Rows from block 18 of a small class-conditioned image flow-matching model, named by matrix and row number. Rows with one number belong to one channel. Each number is 128 + 32 x the weight over its row's rms, rounded and kept within 0 to 255. All counts start at 0. Numbers have three digits each.
After each channel's rows are labels from the 100 images, of 14976 (inputs lightly noised), where the channel reaches its highest value: "peak on" is the class under the peak; "top examples" is what is common among them. Only what is clearly more common there than usual is listed. The data: made-up road signs on poles.
# convs0: first 3x3 conv (model.decb.1.1.convs.0.weight, 96x96x3x3, each kernel summed), inputs 0-47
# convs1: second 3x3 conv (model.decb.1.1.convs.1.weight, 96x96x3x3, transposed, each kernel summed), outputs 0-47

convs0.14:059157119064087160147167133159132132160145147127136099137089178137113079114098127100060179144103174111137169130139124092077114110133111118131109
convs1.14:098103135129122101137103068117080075168132124140093145104198116105134163136132146135124121111075173109125158093080131137127133162158183143143187
peak on: symbol
top examples: H; B

convs0.87:119108128156088127117060090126105080050157119147101137126120143138136150112098123183106076101096145147140107112099099108139122131153127097135174
convs1.87:104080107167081105109068124131157127074100146113102159139121086116183099116144087135151115105141229114103146055124152150039115127101107136148127
peak on: symbol
top examples: arrow left

convs0.76:030126104119127128125155141125165050114150104153098135144139105133130123152151134104090049143142085106143145130108117060155137125138115116087108
convs1.76:108137114137164130108069143124129098116097128106093181213146125128127113164161157092130127107139080112169190152169127095209132132123083080148168
peak on: symbol
top examples: crescent; ring; blue face

convs0.80:018117100122171115040129098122104140101156117142159122164111116127125117115113156139060122149180110139128140084113130140138122105154104229133129
convs1.80:125063141165175145174162070128140117121158176120104108073132114145178140129139181103151152167137181062106192089138131130103150113121138115114090
peak on: symbol
top examples: star; arrow left

convs0.35:144162160115160165140099104138123063181085109117124109118123105088108121170128093127094049199143068109125079156155142068206149149114079114081120
convs1.35:162111151142170149149149161135129153195089146103134096149126147137115104133133125196193105097146163084149143086143142020159152208158181189152168
peak on: symbol
top examples: square sign; struck through; ring

convs0.22:150107158106133135122067108053129141121146163132099119084105111135156128153161183205067115148036111063130139125117096125147107092128170161089066
convs1.22:133171108109116135158188085097129188110126157157003084099140157125125125088124140102120084087078175064132126096105114121190119145113137175188148
peak on: symbol
top examples: arrow left; black face; cross

convs0.61:139097137149177126142134174126122127149079081125103150096155159123112138089155182145150135149110115112131139159158105110123122127100160112121105
convs1.61:205179158111160158183135160173124137148151159128159094140125155141159125167149156065206143183175136121146126132112113118106168118111100083084144
peak on: face
top examples: square sign; &; pink face

convs0.15:255136098108109173123123148143121098143119168151155123092147123119106166110132133057174118098145144133151162160136156115165125106093151142146131
convs1.15:063133137181135110190146081139145170150210132137088150115135108142178131138098145149060108104134107122120101113074095110079129154215088089153160
peak on: symbol
top examples: 20; pink face; white face

convs0.93:133101099126000140080182208128124060121127130105138111133165120173158162056133145107149132133163115109152079112110128155072137107143151145111138
convs1.93:130184132125013100201152085106114090079151121083168066114146120132133087114138131161145086105117137112120184175096076137113122127142108150122123
peak on: symbol
top examples: arrow right